config.yaml
model: "segmentation model"
dataset: "flat shapes of many kinds, plain or patterned, on busy backdrops"
train_examples: 195000
image_size: 64
crop_scale_min: 1
horizontal_flip: false
color_jitter: 0.2
cutout: 0.4
num_classes: 21
arch: "unet"
norm: "batchnorm"
activation: "silu"
pixel_unshuffle: 2
widths: [64, 128, 192]
blocks_per_level: 2
block: "sep"
dropout: 0.05
attention: false
upsampling: "pixel_shuffle"
init: "small_normal"
residual_init: "none"
optimizer: "adamw"
lr: 0.0024
beta1: 0.9
beta2: 0.98
eps: 1e-10
steps: 11600
batch_size: 512
epochs: 30.5
lr_schedule: "step"
warmup_steps: 1160
weight_decay: 0.2
Rows from block 2 of a small segmentation model, named by matrix and row number. Rows with one number belong to one channel. Each number is 128 + 32 x the weight over its row's rms, rounded and kept within 0 to 255. All counts start at 0. Numbers have three digits each. After the name is the row's rms in percent of the matrix's.
Before each channel's rows are labels from the 100 images, of 14848, where the channel reaches its highest value: "responds to" is what is common among them; "lies over" is the class under the peak. Only what is clearly more common there than usual is listed. The data: flat shapes of many kinds, plain or patterned, on busy backdrops.
# convs1: first pointwise conv (model.enc.1.0.convs.1.weight, 128x128x1x1), inputs 0-63
# convs3: second pointwise conv (model.enc.1.0.convs.3.weight, 128x128x1x1, transposed), outputs 0-63

responds to: flower
lies over: flower
convs1.36 098:139128081160141170132125083127117139143151114143122255155176140117111119126138127239116136055122131148084165105100064119149126122136143105083155135138143085130106105124101140116142165133067138
convs3.36 108:146186123138146065123057134160145142129149113179130140153209139171167146106154175156123097170146010172100113101137136107144205140105131108156099106174134182168159136114087104106101108119187132

responds to: flower
lies over: flower
convs1.101 088:112203099142138124155174132114101146152122191164107122144147091113139159114157154157098127097113134116118124111099128117181161133129132099115139200091110080141156155036113169114081122137130128
convs3.101 085:124026115066125093087147129132104134137086143113092098095126112117104119079075104119118160109122132130118103121135122071105136126181120153138142097125104091117085113029056109152135094137166128

responds to: ring; largest shape: ring
lies over: ring
convs1.84 100:133164135139144070135078097096104145147122153151102149172143094113136104103130147162108077124098113107115075111073104106074158147172108097130139153091110182137115086099207100128171114136099146
convs3.84 108:175100178182137130156104145080115154107126138117140127190166190168111172115071121180139167097129084117142122125160111113089151164084120168159142186115117174157126071109126097086178090122151109

responds to: ring; largest shape: ring
lies over: ring
convs1.83 098:121135094080141127191170067127136139149089106108131107138162157118118134118109101138145159138091079060097169089132152153096131131157127121108181124131161149123124138161154105148101105136111181
convs3.83 094:117172156167132070126128153104157112124164087085102099135041187113119185161119132173118167163152147102137064106122116107160130114203154124071142134132143112125105132120120084180089128122110117

responds to: ring; largest shape: ring
lies over: ring
convs1.67 099:126150118090151119082106180113139112128152109123183141131068133120121113140117158072128065138177120125151046097169140135153143134131121153143116119231149081147165121077077119098160137115023059
convs3.67 081:107129135162173090105138151193144190126109105125116193120079153135143194131138131146111169193153162179151121133154175169170154094109140156135148130153115125169167123140161116096163133117043162

responds to: frame
lies over: ring
convs1.45 105:117139130111102116167153153072061164148145178150139121165126164090165182133128193153132110121174136142110121150124131118151162134190128143114108171141098112178126195078136145105162082147115108
convs3.45 087:184167170133179167155132142000138126105151099164067138143120122138121119122128127150151170075107146120156098166126132100142132165160145118098098113121105148067120184147126108158037133146140114

responds to: flower; largest shape: flower
lies over: flower
convs1.124 103:077186106127097099160166095177134108194167116132142153105098113064111118103100140163111094140079138085111179152100128084118095154150119094116209151107108141113122081089081106110108146175122166
convs3.124 098:141091149139085077161119172109111111193190129091158194127138153160128098076152140170065142180160067088135121113100116122130104104136181116138110144070141152143138096100099132102110137142216140